From a checkpoint of a small image embedding model.
Model: 64-pixel images, width 384.
Rows from block 4 of a small image embedding model, named by matrix and row number. Rows with one number belong to one neuron. Each number is 500 + 50 x the weight over its row's rms, rounded and kept within 0 to 999. All counts start at 0. Numbers have three digits each.
Before each neuron's rows are labels from the 100 images, of 14976, where the neuron reaches its highest value: "top examples" is what is common among them; "colour at peak" is the nearest of a few named colours to the mean colour under the peak. Only what is clearly more common there than usual is listed. The data: single toy objects rendered from many sides on busy backdrops.
# fc1: MLP up (model.blocks.4.mlp.fc1.weight, 1536x384), inputs 308-383
# fc2: MLP down (model.blocks.4.mlp.fc2.weight, 384x1536, transposed), outputs 308-383

top examples: metallic
colour at peak: brown
fc1.42:496457502524513517570482452487566503508512469556506423509462484440437465515475505533507540429529454464456514376542491444507513480491526525394479482491532566476510527555561579571471510479501503463461633532526449605412436541572426
fc2.42:482502461543478488444569538482498533411550515475548504525552488522511618484481436513458555411464422507453612514538513485417433377529476392442534469472562513515558530639547544519544492505552371516504458519514558535509583546576571

top examples: matte
colour at peak: brown
fc1.33:498599466468538452451491479445436493477529507568441463444426534549527558457561532564475555504519474515504511458480448499605509551480411488545507538411489540456438558389556473528490506440509497510412549492409523420451494393469484
fc2.33:476451652467499453570417524537538461421461517511596609521412565504523437466490512493479552527431421571453523462525449462520543506436480525464472535440581527474456594585468464495535493509441511456549481553480430564478516434472508

top examples: matte
colour at peak: black
fc1.187:533551445500541500484529432412415500517438575451457490464512453499393545512497522589461582411567553531473551548532498462492577486381507505484498505480451566453366513455480550526475499487514460485450513426495596501591504533493533
fc2.187:471437558416512496601502503498540505509495550561514586458420514486587404435490528466576579543460401548532531568449477453534452472460458375516550526545551493498566627485471460485587621550501432462565517597396456563529468512560471

top examples: metallic
colour at peak: brown
fc1.321:447504494491482475467529540384514540441595498559454470541495420415523472539492462474504498438387551579558478523450465544473615434518531465505557486458485462527520433470567455456436417549552479469463585527566502423448496364490408
fc2.321:427475529495435458467439534576569428530549448527415516464524543429452490458362519454448546466537453491543427431469462463488463420538555494468530536514465492575526508530546475508492537466505635484516527494413586503468448571398537

top examples: matte
colour at peak: black
fc1.144:510493545530397439483569558514516600443480482487529418452477493537506489435491457600510513502415520556556476463461551525426524511492478453515556509474562508400474456442431496475413519589522442449511466618485565415539458545588523
fc2.144:497479518525463541552460363486411482393525525400486490493447472512429507504558502485435364478437449497583505483570505493503550569478497520472458485546525524542494479472466442422530475507370501409549519414390449459442520438604537

top examples: matte
colour at peak: black
fc1.351:496625409502529448482493476453567559524572637470444513406502531448534431536468507537540578481537512497546463419409365401567491567467525585529425490434557475521497564450403539559514519478497514444446516466533594488502532409408535
fc2.351:455446551565437550578522520509563453444452484487616487525466493544468443500463497508518484588436466539530513564493521505521518547512508493571552537397622451402530488532479571508617513507369345429527518489427522477553500578540556

top examples: matte
colour at peak: black
fc1.616:489539443483429550482535564508435593549542571431613518424561447497548489538482416548487547385490444497478578550548487462548442516447536482577603425496496463502500546525529522422500549586497354536536605495452516479569612485494514
fc2.616:472523600567516586545540559471556472449422489532514487537571541496505504537599528492483482538378565452447426480468474575509470558491461475490464449570503469502666484515556460559584468532459459468523539402496441558477387481485577

top examples: red
colour at peak: black
fc1.564:443477473565566517363486549500487431471503497518545444456476486468483510538564477429461490441519620468522535430558543478493475462476377541488553512560464521407425633525481532511507461420449447455551550498544466574520449432439433
fc2.564:523528442555554468499468468506481467452552562486393468520457495496436543480472463451412474473487562490528502430561443486572455457417524513548432544492516477561422466458556456497564431424565510534572565481442488504586457484468574

top examples: metallic
colour at peak: black
fc1.365:476456505523486512432489453513502536519534471501584467560485491473433458553555548468610542484541505457496498429527522510481551526530478553524513540633562567405357556431455610497489453447531497407492528526476452556436518411474523
fc2.365:467556413527567526471505463504489501488460531520521382502547480547591493484522359418514548441474529494515510546584467412562497510470521490457555555423486473445441609451557605464473450452607426482527549474397465489575460442549528

top examples: matte
colour at peak: black
fc1.345:503524458442480580513531564432499574541521532468535445492408459463486415450457579517488494471556532480534390451429536468551392551542500498452514636479518477444528517495516514517483539555549509569453476545440551521526479529522477
fc2.345:539437538469516424515422586439582551493538570465543566515552486478502472508463486539490515599452519417417418452539517462427446443536553520487475508530475480610531466491449378531464617496418580520463505606435547487505419526481513

top examples: matte
colour at peak: black
fc1.324:470481488557594441461430472437434537618487576464470484421472488490392467477490575560460567547599412527472536555577553458505504565449525528527528569504495420483468520471527496514448531430526448511420484520509647423554487498469495
fc2.324:413472567443483452537457464510580482520409558567617547488411476533527457453443555448568566531408482618478542525439509480518441427520493419424554523491506513585563602461486452543498585529539447450526518599450504509541456508490471

top examples: metallic
colour at peak: brown
fc1.668:521455432479439453524376532540372591534488485508591433475530565528474519491519539483405488527424559459615483450575605535382498527550550424598520506494442501421532534524545598514437464448496588501571541528466505426569378519549571
fc2.668:470537555550513447405473481514548486449441465449546608474520500460502398440505519495532618555471567405476637523512541503448432557470481491493545532470569546502457509487451515520569615511458523411508495519537528520480516408515525

top examples: glossy
colour at peak: black
fc1.713:405492445485532467554562495512411544482490459469554553506482534482506501519513508427463513435522501495500562454397472460477574541491430602455495437506589590488482534501492585494472587557462406480509478542562551559580484458548581
fc2.713:517548509486498500473544455576445456507477515478551568511455461473524545468445515420484495511503581478492476572498503525409393416458511510517427557529443498546501546580446490556416470492623518489439559492438499487530541568377591

top examples: matte
colour at peak: black
fc1.119:475455536524381502575503505539500477511380595496498552446463603492506428475472500524513482563495569489467547489533474523503451510482535569565618505511523441463575512445478545508526523525494461529498581427484519548519463441549540
fc2.119:451591531532501492559454541449478526486509520391575555551533476537450428543582492518479605479406490498576579481477491598469374452485424482531453504436539478572529503486597414540477495568439458470554536539461485527488430561495537

top examples: metallic
colour at peak: black
fc1.125:507505510560537476478501554431499490449481542389529516494610456422549462484551413433508625432584516496496439539564532485573495467587506508614484559487534519453500482497487476495489367479509508485498559557521597385534526471522524
fc2.125:469473592474388441465500447529501600584445483444506547408441502503541443419393539519523587515615413452479485432549462519494525449508555536563521493559556455468470444473489427495562580509492554521480477477456569494451594491469509

top examples: matte
colour at peak: black
fc1.216:472439444523439495388503498414546493515550602567497595512593470550603413413507480443447581467508532515567525484547491495460488512490494514557508471594559608480511471543444465523567523522466514505505484544545462466594554549568537
fc2.216:520491554494413575502519404516486522413532500551563539523491479559434578490396470516412501444473485465480396549574561516478575442445531501485408457548498416491522502547385426623508451490501512490466456568501479473470522564503499

top examples: matte
colour at peak: black
fc1.118:379467497493454518449504515494500530555491626437481523435509529506445468510497517566496591523562538489417576494488503552502408534453533471560482483487512438543547519551449596544525577503430552572501504526495541393548579427448479
fc2.118:524490594531543522501479514440531515522478538496550513579574536455551499533466426450455539604370572566521464515459437540573453532540441480441388466444492489524591510455549529577566473553466375430544543507459448493512451612470513

top examples: glossy
colour at peak: brown; black
fc1.320:557504458460379499475538453478526489533453467514481560506547540503571482457474504502419462500505518485488515448456497469450590509514522551482449530437545520459505592516493461420577476428541509516519569557592553465388466519506580
fc2.320:501390510519398510530442559538518558424559588503360574470554550427428530458491555494503556559406538564482384500508392456444426470512514456507430455503545406433533530562433499440522477517418545495471466497512436511504442434507527

top examples: metallic
colour at peak: brown
fc1.232:462526507523507414522506504517532442527418532551522497515559570483520441561449523495453484437533520557462532534496592474501419587556464432514579584400484469449474517561469575482541467500535524524635555565483483401491510473564543
fc2.232:482460496536466511534540497470533517450557534458464455445527395466619572468560409491414505440538480396457535565555568523459499462494437404474517521429552530485411486655509539599461474452539386558543439597477618520553592449600491

top examples: metallic
colour at peak: black
fc1.636:515491537501477556534501541482457547476478555491495556492440408441488530548401564479487554556480479519453522514453446517493417520378501539498540533521480483580532499442565451478486550495436526429572444619550503453428481485465405
fc2.636:533460511505562539481448485443543568451486578534449467468533502539474546560440499446490565445525537384580455448580474454451544528515537473490490461595572516553409463533509586441501413555495415575442517495477638501441381515460464

top examples: matte
colour at peak: black
fc1.55:519527506479372512469537468497454490517620480513409511482552559480515453537475543397513435459542486531424589484471500535528448441473485483448567546442529468451652558518468539513564456429525547521494518535441489452471537496495474
fc2.55:479484464559474500483640480561457483488539500526471497478436449464506532503442532470466557594376506490462462503534501434491512505568436567477460457521513513554401487563476451601500568512513433524542498587444511493421421487437493

top examples: metallic
colour at peak: brown
fc1.426:512559544492445512439522500529500462566476541531431482506539463472489428417408505460521497467445540514486478487555559533512558477539497514481571543433425548424487440539596503472507455468507474425468494531535503505483469482524434
fc2.426:529463519461413508471499549514422460436551550518397487457524489490522497519499507503467463557536438489534608564485475444375549510481502525394365454484529465516512519484424412467537464516487373544448465513541493532497541561475419

top examples: matte
colour at peak: black
fc1.419:530511518585473525517396477458435554579486480360471520414545616419516499481476386600577570442466542425511488522542476571465425526539469532478488488437573471526568529542500561572525556542497494586479504426513516506555501404453507
fc2.419:515491610487511461487453485488551500470406497547471472532501446518397422455590511460567559605437499546523497558449512506507481548485487500534504443457533435514520372571496547584515569459469480416539491526371478515417489509443544

top examples: metallic
colour at peak: black
fc1.752:518463474539519530549453498445490501543452489432507450421542518458457407503423477481525570416474535547498409476491589459484628524588570551452450502482495485397509518532502513453483520502509541513488582419414520567471521433485462
fc2.752:514482433462415480441530513531414579473645486508420486467555449421451525560476546570385499461442515420484431492469467451436495420410542482535411541556456369524570426459525470460487434569446436429500477556511539452399450588347525

top examples: red
colour at peak: black
fc1.604:483542509530560541419546581567563492472483481395595492404523540532556423483478452546533622398517539432456488509555560512477463415532503458512569526492513475505505539465539476478532462526477438444459490510482469473541443488560504
fc2.604:472562477507487484576473503488496468473440559427530434520517435464492475514392513525463456520482507475476473509520550470462446491409479472479446430478452498496564623480556554600514484528470453557543468492409546517512508506488588

top examples: glossy
colour at peak: black
fc1.160:432483509468475510543464528552515414500504571443527560538536506441550411475487527428513495428494424490418538591548446469570499410477533510577443477602549410468583498505541498567502454525439553540530538419477445511456568466503525
fc2.160:519503478536504488523455429402538475489463472454477466541440486489614534421470431498524555591521593468418590433525568554541487579437428490534451518383511488533433508508457510519526553521500430508566459508536466546424508500553522

top examples: matte; red
colour at peak: black
fc1.555:521532442508445509449474554584419475426457544502416528454471529468575440541530509485613505418489480606481556446628532546501563492447512559511571416504559499543500561509558532406567500548509547565455505461454439410600522457477652
fc2.555:527564445489432508501555512463516533486492485503497496553498495407459471472510492452507553530414469462470507525555488572532454493433456519500537486434542482585545475523548456508422471500447488470439507529520417530437509510506446

top examples: metallic
colour at peak: black
fc1.196:550453566473488557549520542505481523472551425557468489560499484512451512491517457459579490434497484438480533494534493549484489474486521538427511488565525529445564554529549591499508540456470444442554563522497549481529427476472480
fc2.196:509471542469496456509468522437582524482531460504562472490499484487504476572522431571567405521519529512473553522427386526459473485537490449567423524433503545492489403469519430486473426431596526461525458480546420439475464535478515

top examples: matte
colour at peak: black
fc1.618:413477508517453478505545496548508390533470524524445497470511439562485442517533529545564484510557504552496510551614483577518499530465532531488547427473506538442566556533505566478579596506459550496499480480448512528533558466479582
fc2.618:470520523533519517510499491532481562455539477503531452562553546414511521499511501490439604506382471475500565465542520472501435468439420499481482424556558440529559570522439488452511569552483489533545559569445407485503468625491466

top examples: matte
colour at peak: black
fc1.723:490505562431533510502425570381494475452519528485416428460464501426498413465443464582552525470440555502506501532458575516441517488486392489423509414496489465447471481484451509582508571482488384509512455542513509476530490512442477
fc2.723:498473541465428495516423448556513458478491594501514443503454454451486479508502488517497518563453460447524490429500514462593476503526508499396512481536407526574431512463451483549541554595443450451530531494481538505559443486451532

top examples: glossy
colour at peak: black
fc1.111:440430486461477489488540499571440551531477515404550429430419464493624516515485479310431479451526527485536552591476470510551534523451469523524335556534527617498552492510455511470495523632446474476503504488454522633529493532569535
fc2.111:522522433486525516554502445489463488447468531586606531539489458374452495437559412459575426622518555560507494545522491503530474488478541473479569514477435439595475451510450533498441502438453582504566437429504418414479502453520496

top examples: metallic
colour at peak: black
fc1.546:563482541486449556517574540499565551449516517457420478528540520558433491444484483449489494531562329557486540517428489546431478505435439541423518489522489545380452446525470483427516523479505464510490502537470607511485453532438499
fc2.546:595499431544487565551466554415510539471454541525497532426482486511529417502490406499464424438419584540558483532522467481365498526492495440516502469453532466612462429403389446503514412423608537491531520438524441453413471427536539

top examples: metallic
colour at peak: black
fc1.26:567515460497403487497510512484467512477627511364448480541584564581562415563458468553498482420453494507591589514470463554526421526560480454382459494493523442534501504541512481506506470435480445462525583465382553543422538518590460
fc2.26:447538538495563539514554486517536418503471499507509490462480524451547478472595497469503575502484518469598380504521536530444468480518493527547505365472461471406444472498480464519565486481511491505531488450435477509435445490551606

top examples: matte
colour at peak: black
fc1.490:463547446463493507415450559510487565527548501410505547350505532426591477514495523573522603523514515484461525459407439431561398501448509474565531503500570496565495586467485579534496528542488486563489466521524574432549604408440477
fc2.490:527488560553526523506550536492507479466537530453530461526562513492479507579480391497407554564356580526546496474444438552576489562532474488497444472464550520506586487587540541496613451507487361369518533475451398517494475598490474

top examples: metallic
colour at peak: black
fc1.643:443564502505513533586485523552460441603527482419582494487442522486542440458464587401483531505536477540514531462449579501421427459555502542512458553549595499466669513529571503644450500435503543492483487440417407458521455513599547
fc2.643:447544484530455391516589541491464451542454563511473491474635455430508464539578417486486566553425545507484545586505512564444488453471533404545604550478447545530568521481516494491399503567500528571486551454411471454530478526473504

top examples: glossy
colour at peak: black
fc1.53:434527510479473576476434460562512450522439465459592448494491526456564419446513454553539472444471562462550544540519566453507462491420517540552411476596547521562565520544459562526495487507495535562561505493391460479550473525542590
fc2.53:504492515547505429489480472429467495542479533616495512517518459417455477487505475472445455515533490571503500475513426564566426564489539479521522532454443508579588547470511522568565438427450514454544508529510560535477487534477493

top examples: matte; red
colour at peak: black
fc1.221:482504418517618475447497570531485502445584578415457545457532522566620470445535515471505523480455552482483483579521502507519531445489536548400508440515516507517397581466572506499550572463529430475554509427481606480429457363500494
fc2.221:468492516515527414492441515557478469409420581560471479516444483425477482482386611437501586510490398477474497530567508546509490392530564491520399513598539476550551475546388428546461508481512388576487533468537541535521519522449433

top examples: metallic
colour at peak: black
fc1.107:421557519563533544573551586557467499487436461511532451358550524484573434505417489434440524519491574465473546570544536485454480520491478614471585521446645496451558559501455475527508452580478646490454479501412446518539448498610470
fc2.107:419580511584515554520592587539440422470458465465504494468500502404503534513557433539403436550465430463543559534456524502466473410521505532522486514514462541633472543532480505519435481563443536499533437422438453499544597568488408

top examples: matte
colour at peak: black
fc1.571:499511583467497476444483563389450530488526539454515482435509470431496493472460589514429550463450558487452454436464556520464482495526454511566468439383449496479527551508474521512440429453497564619446509564535463396492533423573452
fc2.571:512574564426465493489532452520550424477408511534534526533512466457465486470445556577500529472498404533488475460574654492500505442465525451478444451495453447550539516432485456492535478604512541513454512669440507556526443455477466

top examples: matte
colour at peak: black
fc1.556:474485545537488561479556512408554597495477454438508519485451555459535425530443523573502491469591527483506561456484484544471428453477529488501521485470441548512466462502502589493443494598496520516518477497541517476526529503444493
fc2.556:522454513497532559583516471559460473505488502528466523522429552519518494427443493447462594439416438437467526544582500542561456524547471424520525486433476463456497514451437417544609508547458503529571529581375520524413490464533516

top examples: matte
colour at peak: black
fc1.156:472574582496513440470572544498407469504600488494498492483501452546472517451432577546444626477526507567465562544448381506454573515433486500518513544481493449449469496445433478543485431507468385525585506462543496533582541368504459
fc2.156:467508601440437565462477467566484474538489486534509585462420467437468498545441495417464577502490392490526483479522507529493583417459452478503478485544451507545473588442463466516572528493531511363571522560436487504490462498431482

top examples: metallic
colour at peak: black
fc1.234:541565540470563513457499449434506536555474524479529496433398486519448431510458492494549593536569484578592452501486459486457441442594547469513470428491498480446438491570470512488540515551513574531548525560460523515436524526519439
fc2.234:450415471471490502493475435407474533410582502586538481519553474433544510452500429594549423492429458506593507498467449431467568471473510450431384527499517483627471552477460415496563471446493581567570458530433523470414470521445459

top examples: metallic
colour at peak: black
fc1.558:384494484543465550501455485546397640509515456473555538433569479434566466491506492481594532477370594478482447546586398471515470512521494483526469466477474461534546494573455564490515445548468504557506575398509466494453457390457474
fc2.558:472492504523553549505559553425515530443377447565628559499471483473490402494564521497469508548477591594555419533464447543560486493478457547512569437502440540601510461510486448551548518434470554398482489474448470539504560404413518

top examples: matte
colour at peak: black
fc1.212:470496469495475499495515478493500441608519461561572440376511520456534476551582553659455522417510456548475530481485507545514427520554576468440470417403571466575543534560439441507494558547522397527510536479465591462504554360471546
fc2.212:501521534567553534496511571499558526475422500534512500587499541416475547475574515466428589575365558575475467516501500515533511464503457470492428463589500461542667429550509528538629456625480573452539539523488443544526492527427576

top examples: metallic
colour at peak: black
fc1.513:474531457521515500483552482532523448565693532552486522436491535534511585367484519476516503504477424423490495389532531570550485482556544483497519559504520557546499534488457535607534427493503466544479504547575517486539515505562471
fc2.513:463520472473527468465400556558519548413478428510462612437454456516392475462498487488509478539534554577508456487525499428455571444502441529522524488578570556447507536557423576609510448420551539530465546475480490489483487474472549

top examples: metallic
colour at peak: black
fc1.87:465465442508515483474442467547459556541458566428564561510457482430459527448541463348469526487451496448517451528464545510525522365430460586551477466530673493514548422490535570513457523557459471520545484437561551486556521491569471
fc2.87:518612474488509520481541426510507478519541505545508494519498472540430494503416397471415534564392505463506642451515468511491522550482472461434485546431502536635432547451515555499460534465529535567508482522386458509494589485527486

top examples: glossy
colour at peak: brown
fc1.739:525517501413416507423522543528618478493530503590387543513476531468499428463523484468612512451488510574487488545544562527614539476502514555474465536434469572491520496488574581447537451411543534434408498492578572562468471551527535
fc2.739:542499519585477474420476486558428438476609461503536499529460471457561477559456353537466547487481411498508468488498481544578455484499501417457505515453505553534438507502417541572583509514453369539535504453499530538500547535447514

top examples: metallic
colour at peak: black
fc1.233:436646523495428524446555566527468468532558458463462475441440392517428472537573577445472481491520489478517544381519522624487551556497514449539530467558584468411468553447536526491514473491536411438438521398520498555400499495547495
fc2.233:513502405499519547559504490484507547435523508529456465450581506490504482421446515483452485486505525454506483491526416409490517435381508531541511480449541440495516478461476634507463436401553480544559466446422417467517449544447534

top examples: metallic
colour at peak: brown
fc1.250:487519479484536522499535445567352528488495538398413577467507489493613530427487468438556540419460545534533471510494455490468491579470454431524485482477544520549534591541451560538586530601453468521492550444488559582534508521567516
fc2.250:497518449466541576482541438398575538433477441556550514453430502484435473493523423433590488594556512554461492513498461556579436556457433522475468495460497538537512451523504530514583466486481598454555478553480478489447468411450538

top examples: matte
colour at peak: black
fc1.523:521494441519391482557504521460437502533487572383531525481529550451520507536522554506479612483492493497376581538498496531516465526475562497579541413504580517526527507559493510521524524591404459599493490491436576450493538434533548
fc2.523:456532549537560516511425525465515528506480491517571462575504540513474419546600485505490556555425582493514485503498463542542402503513401467472415472550442421556581476484575506572551469630461412496519515482461402553491422546524539

top examples: matte
colour at peak: black
fc1.101:487598589550442473464504520468474481453500509447481492457478474494425422529524585427511569478485554501508438376385465522488485567476546491498565487496553498573586484600484481500466599561505465553541503490483480554515533444548521
fc2.101:486463471553550382498547553427538555451517556530459543562511510404529512519553514454483508569362556569573449523526530489506394434527486474537446476488481453566466487456458460504443448552487505501512541583463449502539546616429501

top examples: glossy
colour at peak: black
fc1.474:439545439505590522460478506444465438421499535530555536580471602458450547487483453440591502419513474505511519433428556538483568465423569562529541460503614444432502546502535539591482530489435531508490499486481524526463516501574580
fc2.474:435471512545476458508556483417558555543503480441531640493438481488505408494426526523515511567497542561521404526535413427440546501458433493537487472447383540512477473530499569420491545541554480489448487550596476533567537582537516

top examples: glossy
colour at peak: brown
fc1.508:515521485503443477440396561435489488509436468465497482403545555525447474418548494434521542457507584471502503492402553602502539549488493533406591583506548516447604505537580527440558493491505480514503546546527402443448448479444527
fc2.508:498516483384511519544520491458537523471564465592446426561479502476435447563471541429527466576426467469552486533498533531456456540422494556461439495426460409526440461416405486669536535501438587487548507523516472508524558473662548